From a checkpoint of a small encoder-decoder audio transcriber: encoder activation mish, trained on phrases spoken by 400 fixed synthetic voices.
Rows from block 4 of the audio encoder of a small encoder-decoder audio transcriber, named by matrix and row number. Each number is 128 + 32 x the weight over its row's rms, rounded and kept within 0 to 255. All counts start at 0. Numbers have three digits each.
Before each channel's rows are labels from the 100 clips, of 14976, where the channel reaches its highest value: "loudest" is the band of the loudest frequency at the time of the peak. Only what is clearly more common there than usual is listed. The data: phrases spoken by 400 fixed synthetic voices. In brackets: how many of the 100, against the usual share in percent.
# conv: width-3 conv, dilation 3 (encoder.blocks.4.conv.weight, 384x384x3, each kernel summed), inputs 64-127

loudest: 500 to 1000 Hz (52 vs 19.6)
conv.223:139150122152112108147100171099107188169176190123086109123159105162150122030177075161128146110094139156112167152128147102141126122160117113132145069121138062171110140176212183132100102129151131

loudest: 500 to 1000 Hz (80 vs 19.6)
conv.113:172129143116147121168097130150118088123109136117129131084122175133140149068132130081162133098114102123184101113150142158133210198089144150081101132127137154132129126160103064195070151123150131

loudest: 4000 to 8000 Hz (30 vs 11)
conv.158:162171193153122166131144124135130117165178142148151133086156098145071132183069099184153115123180094099144132117099089139175121114087127108098149121156111168175140151128148159187132202156160204

loudest: 4000 to 8000 Hz (38 vs 11)
conv.36:142114084201139068124110080106126076174135142120151057135099121128176184156101125138115119106127133117126118114209137148104135108100168115164134172179093068112155058125112106128146106121201198

loudest: 4000 to 8000 Hz (96 vs 11)
conv.67:080152152120134142132123074183159094185116073095127071153115096167122135044109125119093093138108134032080131052136179130113154087104166135072108119089134103152108131141108065095121096132147090

loudest: 4000 to 8000 Hz (58 vs 11)
conv.155:139133085158134060158115118076135178138155131157081205133126106122183110120188132117108116081071046148132180156142140136064105119111085133172075118150110122107121141143116138114159086165142119

loudest: 250 to 500 Hz (61 vs 23.4)
conv.123:110110140171156130157131125126126093138125151121134114140121096129094158125093173114165123124148093117179156124162133146162104172129119102149131120202168168156106140127119166071110123117074118

loudest: 2000 to 4000 Hz (34 vs 4)
conv.177:182159077132165118109131175146096134069130094134179125171113125154102149114132079102132119124181159139138113124159120078104088113146119096191138098131118138125098106136114053102094085112156085

loudest: 500 to 1000 Hz (51 vs 19.6)
conv.170:103065137168140066155077091085118163142128122125155121132122108211147142099147129131089047138101069099115042124146133157102162109064074144121106104091102152115139125096147137131145132116158095

loudest: 4000 to 8000 Hz (48 vs 11)
conv.365:094125115175145174129046140095139152169113124101096070116119182184139128162176143179125110061087152159103117143088099155128136139143114166200099157077126107136214176097160057143150125163110179

loudest: 500 to 1000 Hz (71 vs 19.6)
conv.370:130083150139137151150090072112171160129128096145175137119095146171149142168157110068189112109094140157121111125129074077109114165086155151118105153149143132154115101156076179118154106128097074

loudest: 500 to 1000 Hz (50 vs 19.6)
conv.167:173077110085192140067069099091145086091172075174130122141055132118099116116150146132150072126156123156121098111152124133197121185171127123102127179047122092146172114042152183105142168105073121

loudest: 500 to 1000 Hz (64 vs 19.6)
conv.187:126146125151095136132162115159089208110110059117184133116135174135163124089128117148175166126141064084120103096134107132145129096149108118141118154121118115143178149192116091116142092148152138

loudest: 4000 to 8000 Hz (75 vs 11)
conv.198:114088126142130179145112126159145129082117135127099080158096125101115071130151156119189166177138168123141127104185101136101153090117129139145189144165103110165078100145123139128152143150167164

loudest: 500 to 1000 Hz (43 vs 19.6)
conv.364:121137102079144071080088148138135148125143167133118097092142114160131115189087132197156157081167165183194060123142101101131045093160189143105162100116125142089109149098144126186066091149108143

loudest: 4000 to 8000 Hz (31 vs 11)
conv.343:093157130127114131096124156074131139169168128110135082155156122155127147194151178112160139118079181141092135150111119130063169132146073090133083157134133117135132170122153114107135126146120140

loudest: 2000 to 4000 Hz (57 vs 4)
conv.339:094123142171125099085125109132156208187141130169173157156154111174093128128126150142106173146185108106117137092090132176130101139114093144136160118155133095141109108100054124114141118103163090

loudest: 4000 to 8000 Hz (38 vs 11)
conv.317:120087106109157133177026148180152192139069137123138149172094151117133132131142156101155113080087163106139137151146102167114149124065065143132136048089153118117104109150166159133086156128105135

loudest: 4000 to 8000 Hz (31 vs 11)
conv.382:126085069081130103125118119078161144173162112125117155094124171169164126107104150191149145088105099140154097240167105146115136169086135154073145093143103115134139120086116173089155155196106255

loudest: 500 to 1000 Hz (43 vs 19.6)
conv.260:093117138128145124109119129093189175134118167153103102155084082155065097042103144144143172090116130129127151133123133160123142142137135111138149138134091127175115136161087123103165116148110203

loudest: 2000 to 4000 Hz (38 vs 4)
conv.272:105179150124148095110111123127098142082117087103148184181137151130140150153103128102107088174092095068084147119091177163161111101196076125120129131043126123091140118124101123078111115113123067

loudest: 2000 to 4000 Hz (68 vs 4)
conv.271:139129154104117122098111119105144047110146123118047136031087067130121115093097082163135146071208129113133160096081104123091121163131150157107116181132088127220062110125135164136174147126062152

loudest: 4000 to 8000 Hz (35 vs 11)
conv.250:068132115133076111115140112105117139165115105132125132062139149139063167106121125132116124137156130101165087107115121109157160091129150174131074124055166113124074109103125092090171141139081176

loudest: 4000 to 8000 Hz (27 vs 11)
conv.48:161100137061144143140195143185139062170139082087191079161162159141087188114157114090113074135168090134088129184120153177100093095094122162081097090121121104153145117141135152097097150065103140

loudest: 2000 to 4000 Hz (68 vs 4)
conv.236:103153161098153201149152121144103100106118128105141110089120115047106117109179116140160154083147119123098124116114162106101135070136108204134122111106134174149117138138111123169107163129099128

loudest: 2000 to 4000 Hz (65 vs 4)
conv.69:144115099108135147113137144157105185168115170093134178029200151123104139113126194127111172081197197164127141158133109154147174129211053120151142076121069078148119134086119112157060104120125162

loudest: 500 to 1000 Hz (60 vs 19.6)
conv.15:160099163151161121134162098105177111151158120176085131117135162134186111093068094143119147128114077164114092127207083102113124091127101133085131180146138123124039141130188143199144156170157133

loudest: 500 to 1000 Hz (52 vs 19.6)
conv.94:127155179167088088156136125171150146115124116105107119088165112127139128136125132167147133100170130097108132127150102146144127120109155105120095150130143148161163108159138178107226096108106144

loudest: 500 to 1000 Hz (53 vs 19.6)
conv.9:080110102121091156101185107135151130138114153152114084148079128041099116145122153092132131165125095147175130138169137166076147141092148131089135122083078116150114178141109101094096176148147149

loudest: 4000 to 8000 Hz (50 vs 11)
conv.169:105121127131153073082059121133148117086127095111150095190142115125103062131138149121090074111097165150147148170112130157124174077136108149170146122128162106085162122137132127062123119132170072

loudest: 500 to 1000 Hz (65 vs 19.6)
conv.363:123170122159103169181165146081111160084119145185076113113145129143172101137091079189079202120177159116164147094107121139132096100142158125120110094120172138172094163136130171129138137094103107

loudest: 500 to 1000 Hz (73 vs 19.6)
conv.338:054061108128105138175112132138087078172152144136113076099141130094173117192142155069173127117160095114122112187108155094161136076151118152195135062097109157147172144120183094100082114120141135

loudest: 2000 to 4000 Hz (59 vs 4)
conv.52:154111118130140106125155089091105067169185152147121050154076140171165149119131142127116144142132098124140141076094102115140136149174120078107142081102178169178183164087007180122111119149088094

loudest: 4000 to 8000 Hz (64 vs 11)
conv.297:096115132162117126175116131095145170110114139137104150158130176081065142100153121149125129105155192174116129145082134101147115104087088113113148092078174144141078178123103076104192123142110172

loudest: 2000 to 4000 Hz (46 vs 4)
conv.30:125167155130118109140137154074094071117197173060115103093159110042103077114163130119083059105143158161099104155149128139117181149142110112093118086133144085136167133099109078098133114126129156

loudest: 250 to 500 Hz (66 vs 23.4)
conv.292:152079107146086068120096107108106133180133175121097139101084089171147114130082163145129171144073121121083097095147168114081073094113170031113155204141140092160113107118100117153142108161135057

loudest: 2000 to 4000 Hz (61 vs 4)
conv.149:097071135099112154115123151144096142083159133125172142120151171118176089119135086092056117154107178087126055147101123048124143134111163160127093152108124137066145126114150081171111171109143111

loudest: 250 to 500 Hz (53 vs 23.4)
conv.274:125168076110153085140130140080195164089138137132108105216075145103088073106105100107168110162172142065130123100119136111047064076110101163162171125088100151171094080140129104100098148138087132

loudest: 4000 to 8000 Hz (73 vs 11)
conv.204:118115088156122164070124083126187141124143130085078099108121087125116121151089226162167105130169139129104103104080096119137112120177130151116113082134157109080113158109049108130115147096150124

loudest: 4000 to 8000 Hz (27 vs 11)
conv.301:135143144155120166163118146135082107120143037075085110161148077110121121141087109147135057143105162098144147203102105146170168129160120140170103138086088126155157153128106166139109112167115098

loudest: 250 to 500 Hz (51 vs 23.4)
conv.238:106137134106152128135115130165137045137101084172076096145121121150138171113109106120133101141175167155146128129138125052102175092105131179180145164108168154096167173179097203146109141101063145

loudest: 4000 to 8000 Hz (27 vs 11)
conv.50:162155095113100090087070132118170169114159156127075094083135125119128151132154147164155109125146113152070138067182106146120154158140150156110093138136124127174215078116145149129106127149078147

loudest: 500 to 1000 Hz (42 vs 19.6)
conv.202:138132092082131115119121086084152113164105134173225094134077082085154105166124041155133091133124169089118155137135118120142130159095102174180109110100092095046142069185154166116150160173054071

loudest: 2000 to 4000 Hz (44 vs 4)
conv.89:134117158104102190144201150115130120167136139155111163129153107179149104118161060105095149106157144096157113128117201124123203159187131071151138158173108117173151077153140146138176137123109134

loudest: 4000 to 8000 Hz (36 vs 11)
conv.200:157131158142088057164178162184121080116132143132130136094147172123136120115145206161118178116152126111144136093124127140145103078118165094124159104078171092130143146124141156205128112082105152

loudest: 4000 to 8000 Hz (42 vs 11)
conv.12:131173115164091165114098159185089118090134154135152122105121067131163126104078122096091123132088096127074148119072125161199113154108062111150107129139089174148126096151104230138104125093143138

loudest: 500 to 1000 Hz (78 vs 19.6)
conv.345:102110127111104096095165089134131136125101152157106086118096100110059108142148081084132161108213124120075126152155116157116096129127149080078106125101118116179139104101124174128090104109106154

loudest: 2000 to 4000 Hz (28 vs 4)
conv.374:149078095108114125126154132150096141162128148142124144142132156174133125152172167161189146122096131102135062121192173172137091111177136149126113123188142138142165178127122166149082143104072144

loudest: 4000 to 8000 Hz (42 vs 11); 2000 to 4000 Hz (34 vs 4)
conv.218:143115107135133112176076146096074123138108147129126089161165100132138124070150079114120094094077161126077069099107151115128126133125116128143179074118106159102128155075134161142109098159113103

loudest: 500 to 1000 Hz (50 vs 19.6)
conv.178:125053119106125119108048136161125138127125181133087124130114130112106108143158186113121158067151148157165157123124087172090095185121111101145167185113118140074109145155115146106098102165121146

loudest: 4000 to 8000 Hz (83 vs 11)
conv.302:114111156104119161113046171088106113139092104154113111131147135109152134171147171108204142181142151113109101118133124133161164093153151153130119120137135139149051129130126100166201187164138147

loudest: 500 to 1000 Hz (74 vs 19.6)
conv.263:150109139204125123203147117152170169074113133158157135135083120156095071150124096100099147130160136104105104141131087110135133149110139069102064090168136157162131119087183128138117131097149110

loudest: 4000 to 8000 Hz (60 vs 11)
conv.316:135159074069150161144161153128112085141096118065107091143107141107185089065123074119100113099142165125136150093097154103132129139092106164126066166115152185111156124145105098141131138089116126

loudest: 500 to 1000 Hz (40 vs 19.6)
conv.369:143097144163101103152138142095125123142179126150089200113147115096127195137108138095168154073128128184101133152129106130072120173157073096109152132120170072153105140109145161180168116153157121

loudest: 2000 to 4000 Hz (40 vs 4)
conv.138:127150116140111155140081130141112127168165097146171104108132142131185067112157098144085132105200117175115128169103148084103179124110149142094184100059096113157091143115097184093118137146147151

loudest: 500 to 1000 Hz (59 vs 19.6)
conv.189:095067108140110129129145166125174167125123131126112080068128109098130070135187132128170168069226084191077181172161104103101147124143142099085172125139119109111135114121144142097078128078166176

loudest: 500 to 1000 Hz (44 vs 19.6)
conv.241:131114113169130122128130162126091158122091101123124141178101124124143113099086075106129123151172137206055121137148165073068115121078152140111169121132113085114172143159126106139133147133163181

loudest: 2000 to 4000 Hz (53 vs 4)
conv.197:145168065096139085172106092114130173102180084149117108164140156160169104079082174090062137098152113126168143106064147113101056119155127118119146094134128128134126147133159153150136089117062088

loudest: 2000 to 4000 Hz (30 vs 4)
conv.100:108181095127080096087135123141124130147161097091182179144091156154115159121142111137120117092123102121132137166098133082140111113109123121102134083179150151138126084162153127193076117051111150

loudest: 500 to 1000 Hz (56 vs 19.6)
conv.102:064167136154134163140117116116123123146129081171169151126176145112137169103137142101123146112147102163145143111088128080115149111119095118132105112070117117177126157168131140171055102134120143

loudest: 4000 to 8000 Hz (57 vs 11)
conv.377:088073103097165121139110131163158127062188131145076044168158086114134097178133092088223115155128094154139174131137131072108138134099155144105126096127151110117117143110185137116106148096094139

loudest: 500 to 1000 Hz (78 vs 19.6)
conv.99:119155148154082080122054126134096150143166117166161155135114132141137113072105182116155153119130086068141115104116152098163096129147132099123130134125095161126140125084149150138154134121099095

loudest: 500 to 1000 Hz (92 vs 19.6)
conv.203:136146097085146090187123152088158117143117155141088162090123158151160126168123119124142132132114170151100095119113139115094170113159094090137154163127185113184140123107100152098098147112087142

loudest: 2000 to 4000 Hz (49 vs 4)
conv.219:101157133124121136063065154093142131096173091096156160126118109135152142205115139073151134117187154147101198196067108126184175112161122149158100108102172156131171124176101150161092116103133136

loudest: 500 to 1000 Hz (71 vs 19.6)
conv.206:136110141070135126162066150127123096148186126125112141118116089165144107113109130183095125091063162097127167174145043212104147094131095145157168151161130077129138076146133127055120129128095126

loudest: 4000 to 8000 Hz (45 vs 11)
conv.285:139105170159141115190090118137169129077179137109141096087156100128127116074118131125117105139110165100118088128186097137187155142107107114126122118168062086139104154108168144096108132128118079

loudest: 250 to 500 Hz (50 vs 23.4); 2000 to 4000 Hz (28 vs 4)
conv.110:144151151130183127106162070049199062121144037141109111066128122192147132137139129068084140064144144076158132099140126140104134140164128100140088062121129083157195100146158161181121124134050145

loudest: 4000 to 8000 Hz (59 vs 11)
conv.55:101096131161132100117143147120070117152139133108076131064112174122181112127111121197079144112137101170127098119122121095169169115107132127198137118160151111120113089079098091129140180134131236

loudest: 500 to 1000 Hz (41 vs 19.6)
conv.93:132078163167138134134100108115071170109078124119111104082147134126107140116150145142124110062139121157104166116148151156127156139179145100086112163113127118138092176158067144107149092154160137

loudest: 4000 to 8000 Hz (72 vs 11)
conv.344:111127093104113055188096098093111117132144175136090136097134141123158183125138186127089114119137120107139130119096155119151132069112183156079143115114158117122147097124187095129110113117126067

loudest: 500 to 1000 Hz (58 vs 19.6)
conv.313:121135143148168134121150153150096149048134120147104171128130167151092135143116169139066190138128102079156159150149141180096131186138157112123125119149125120117068200134168101182109103152126128

loudest: 1000 to 2000 Hz (26 vs 2.8)
conv.368:066157128158093108125134125087135132188097200087157161169105146147152152111074155150103113114146131085176132108081106128173065140149101109133164078179096079102104084111087110130152117133108001

loudest: 500 to 1000 Hz (41 vs 19.6)
conv.65:180112087196127140126163116111121132174050126114129142079188122121156158151134133169151124117170120109093128166090114112105080176067132088121144141097097166173061154138147070137126143143078172

loudest: 500 to 1000 Hz (81 vs 19.6)
conv.330:181105073153112122104124123131081114212107119126069123097155146144087162065029102109184089162110093119130131105175170155165133166121108145113122131101064143121105112127111108077150127155098073

loudest: 250 to 500 Hz (48 vs 23.4)
conv.165:142071165156116159127133072157126144113133114126104076106139144122153198081163078162160141171136141078130142139103135162114125143118114084118144144100112084154139179136109119092122117094114078

loudest: 500 to 1000 Hz (44 vs 19.6)
conv.20:107138177107105132112165119067105142143123190126088123144115134136132157143081065136108153089106074148132124166125148152148090098069100110120126123132071111110112122149095133194080101170116148

loudest: 500 to 1000 Hz (74 vs 19.6)
conv.119:157111109125125148113170127051166121153087096118102085144140114122102152168144139153080100128146103141114108099122102132125092117109131115076028148097140139100151161148097163171152152130099175

loudest: 4000 to 8000 Hz (69 vs 11)
conv.29:123114133105156139100102158088135155082062129172146088113128102084111096096169088082135158143065152119138134098152144124156125152150114140115179142118147044103150084111187181137093119092108135

loudest: 250 to 500 Hz (62 vs 23.4)
conv.201:110191080150137158126202140145145154096055137076078063079146161148110127160123175089118094153146119130158033072067174155135106094126061074126081128141100104115103150119116140093128110140143126

loudest: 500 to 1000 Hz (62 vs 19.6)
conv.111:083192174024117143150134133107130101136129125073138120103097114106077136105150079109102090096123136091146086044100132183129130087154088194143104133134120125124142139118105124115136087120143154

loudest: 500 to 1000 Hz (59 vs 19.6)
conv.210:104158172124154157154107107174170139097119138150123140152132146191168105083128115101092133157136110154157161096119133077124070168133148140132183151133128060192153152116103114180136113148132086

loudest: 500 to 1000 Hz (78 vs 19.6)
conv.71:137123104112074099160136122095097157124180160128143143155141093153135124154127104124145146107106114117155106146074149137107123066124047135118067176127083154152144167054060131152151145144126123

loudest: 500 to 1000 Hz (61 vs 19.6)
conv.163:105148084134124167138141190149092136091177099077114068124186116117193131103121086105119155123156135117174099097160091119190134107117111150133102143097178139217119134148147139178195153132185114

loudest: 2000 to 4000 Hz (55 vs 4)
conv.283:164074127096146048122113103096117178082126112134118118109095093169137110139102074105132129117140137143133140109104143151128132112166171148074182140139131226083165123166100209111156139100184139

loudest: 500 to 1000 Hz (42 vs 19.6)
conv.284:111120122103092150218141159088166108168124137143150123094127107081170147109105120086094154121185132151101117094110090121073100079065058176092159106160095121101103123136130208123076147089104145

loudest: 4000 to 8000 Hz (65 vs 11)
conv.253:125145122176110104098087098100156161139094130120080073160160130090106135048142149146115046130142130191140117096210126162137096146148119141135136136117125141091140108141147159047118156090085138

loudest: 500 to 1000 Hz (51 vs 19.6)
conv.31:105115145170081110114098118072107142147097161067112116066073140111126118141141125120118049137173233157183174118136082172096167149109091110119103171092121094087152082115128123112123122140140136

loudest: 500 to 1000 Hz (58 vs 19.6)
conv.137:170145125191113109027138118140126141152145085123116144112145130163140146058127110068083131040094170164133126124112143092145141216126175122086147125134119073121128128119129115105156095152191117

loudest: 500 to 1000 Hz (49 vs 19.6)
conv.42:194077105167172091146127183157129130144121067117155044117126170124149134112080098066135103125112085117097054137129113154166128136142114139143070149138116151156111153104097132154088104092078123

loudest: 500 to 1000 Hz (54 vs 19.6)
conv.254:116149131062127141167077152124130194087122142140142196123086067136129131114135147119104213130040120137168075098129168143109099088132143102079125170152166148122089164120119081145127100117139092

loudest: 4000 to 8000 Hz (28 vs 11)
conv.298:155117096098175113099141165115139141131140108175126146135103122131092130209176169072120111164158124162126118151119119110141161145157116143141125101139141171159151157097132117116184127166094141

loudest: 500 to 1000 Hz (43 vs 19.6)
conv.28:128020127191122110185143112139109058117135142146097124138143184121095105083110018155157132126120148137136150102138109076119174095119132114160147144079173105181096138124120104098092146061138209

loudest: 2000 to 4000 Hz (68 vs 4)
conv.32:141202109113166140139145098128107152181127194136158204125095148149107144160153086109163107156132192139115120069125134117071147102139115089115129094104091127148087114125167171141153086082076141

loudest: 4000 to 8000 Hz (32 vs 11)
conv.335:108138133141111120156106138082110123115140055178079143110144175190129093165118106144130154121124085169150222139147127134171092105109146193201152112132116128130094131173127148135159126141135083

loudest: 2000 to 4000 Hz (28 vs 4)
conv.279:123120144134153146152087144137146112146126113115102149174119121165160153112141114086149126080105089125070124149129085113151131184133138092138093139106092169152097192118074158129162160139154185

loudest: 2000 to 4000 Hz (32 vs 4)
conv.249:117125117093158151045105090204145109158150085084155127143153120104166157077227142084152092129174165167097151089158113117174128168140146141208144094089128147140131119092128106124151096043102095

loudest: 4000 to 8000 Hz (39 vs 11)
conv.347:144095104130206072125170138123165132088164089128110110148123144141095135125162114085106142100077088140145163151151114101160145200081083073092115129148112152128112127116095145161135112159108092

loudest: 2000 to 4000 Hz (43 vs 4)
conv.18:112116079132157128108103099154114081080178098102090136161133127140201061157158144101141100128069120070141137157158106153169138141110119163158113122125106175149171122184102094141075166076151141

loudest: 4000 to 8000 Hz (43 vs 11)
conv.372:141120134129167149172092126142177118121038135124163178101098127117134098158097134112091144128125172108095072144111117178127096103120119156161134094120121167079068120095115118106090128138142106

loudest: 2000 to 4000 Hz (38 vs 4)
conv.243:136083103106133149124105117133158143043143160076091146142075147084134117160171157100092109165092117141145145172085132154164126131163147119148140073135119200089170196108102090114157088141151091

loudest: 4000 to 8000 Hz (28 vs 11)
conv.299:133099085101126144094150088132134148139112181115130103149129204146143065131166108163142134071170153169193125134085110180070186094141167109125094137071111153154132142168086092155164133089100167

loudest: 4000 to 8000 Hz (68 vs 11)
conv.57:175098119118131178117094125170153098154095093152110127212095158130097095122135200148143122122103174215134150100166118104150127109141185127150124102097088176091142141067130126111138124171131110

loudest: 4000 to 8000 Hz (60 vs 11)
conv.117:136165117155035117101092135108103112075160142124142132154189102138147146141055152121137142152068107106157050142105140181197163178141091164133175189163126155179140056113110104107123117137141098

loudest: 500 to 1000 Hz (47 vs 19.6)
conv.83:110089093093193093102127142122101154153132126097115116123115153139099153171093157088162061133205079066193111136159138152118204157168073110035098143083079141107165143099161106134125155123127132

loudest: 4000 to 8000 Hz (33 vs 11)
conv.107:121083097127141136129140185181123197118137161102043070207115162088089054159139134141122099144154140115169134124102142109136186119148169118164153167126145139097201043149103115093202150154129102

loudest: 2000 to 4000 Hz (35 vs 4)
conv.305:159134123108143106110160123136146151160114150086142140082119055114108082183105147091106123085155122059105100135177128181169132112165126106103154162136155139116138173109200060099080170113112198

loudest: 4000 to 8000 Hz (51 vs 11)
conv.34:116115132117155128148167097116128096156117137147147103161160144102142086116136139106170130111112106160111127149110163173153092165130160104118118121080116140111164091136112149119097139133126114

loudest: 2000 to 4000 Hz (43 vs 4)
conv.141:133072086130149088169093143098150122153118119121117149123093115126218144087158195130139081094128147121124084102062039106137142153059151089134102151093082138171109121120101109155133162099143177

loudest: 4000 to 8000 Hz (54 vs 11)
conv.43:130165137150078142109140213092151098154125114134189097100033089066108069140104104141121035147136180069148178129113117146149182150106151122080049129149120149076155120136158179113139134085069178

loudest: 2000 to 4000 Hz (32 vs 4)
conv.143:113073193118113169158143128126112093105166115103108127139096130148150152033194104090105119134173106080134119090164078129087123106089145120194126070178109132113136209116111063072180125071123160

loudest: 500 to 1000 Hz (76 vs 19.6)
conv.142:103160189174112108090076183125153152127099130093150217169064131100138132118175140150115208117141128119128121135156088133115098159109131122146095113105159144132104143212152166100120156142147143

loudest: 4000 to 8000 Hz (39 vs 11)
conv.383:110093135130161103100109182107146064110139095127189145117123137130100110136115139149103122112144087157152191198117108162146130074114127178172104152167085123153097172112118182143080119071172151

loudest: 500 to 1000 Hz (86 vs 19.6)
conv.266:171066167161088077170131137136123101120154073143110089147185158142073213155168096168112130102147138091177116155138137126116149137065115149064173159188146096135120152127098117181137081139101042

loudest: 500 to 1000 Hz (54 vs 19.6)
conv.105:058132118094095146070127126069157089128140125187136105142158113128136081200112121158164128133133123192117134143111154124092144096076109125108152139076104135225074108142151125118137141067090151

loudest: 2000 to 4000 Hz (33 vs 4)
conv.258:066125149110136139111178099136108095176126059175150106139168088085115110109129079121112191145097116067124142152108130128189116217134145108081134165126103142156170065137094134158137089157155165

loudest: 2000 to 4000 Hz (25 vs 4)
conv.77:123109177106084109133165142190111164098090108136127136128066113023149101124088094119110077142198162121120109076096161089197185117116136135173102111131137215090128167173132178133106117167116097

loudest: 500 to 1000 Hz (60 vs 19.6)
conv.92:089138127148135099101157142084106171088122169160068108126113155151123096169095079162119135074159119132103119093116137126140101120106137111147134157141167064087095117138118134143110118120140106

loudest: 500 to 1000 Hz (44 vs 19.6); 2000 to 4000 Hz (29 vs 4)
conv.334:115138081092081086133201080090151062141140122140127083102139106156159175185117079077094108167123095107065116110115160131159184107159093163100141181087160063145164085138113140114136081138071097

loudest: 500 to 1000 Hz (49 vs 19.6)
conv.315:179137153100135144109103135117109083068137084151174111101166099120154074083183140130106146128072112102153161123042128169103121116107105132098107181128062102186166149105155094163144087124120126

loudest: 500 to 1000 Hz (42 vs 19.6)
conv.354:194096071119113073154129107131088159153098127109130092159167135147112108076126145103170133144095145148255116112100119109170210074114138095087155183181122185115131137138109054198138116149140130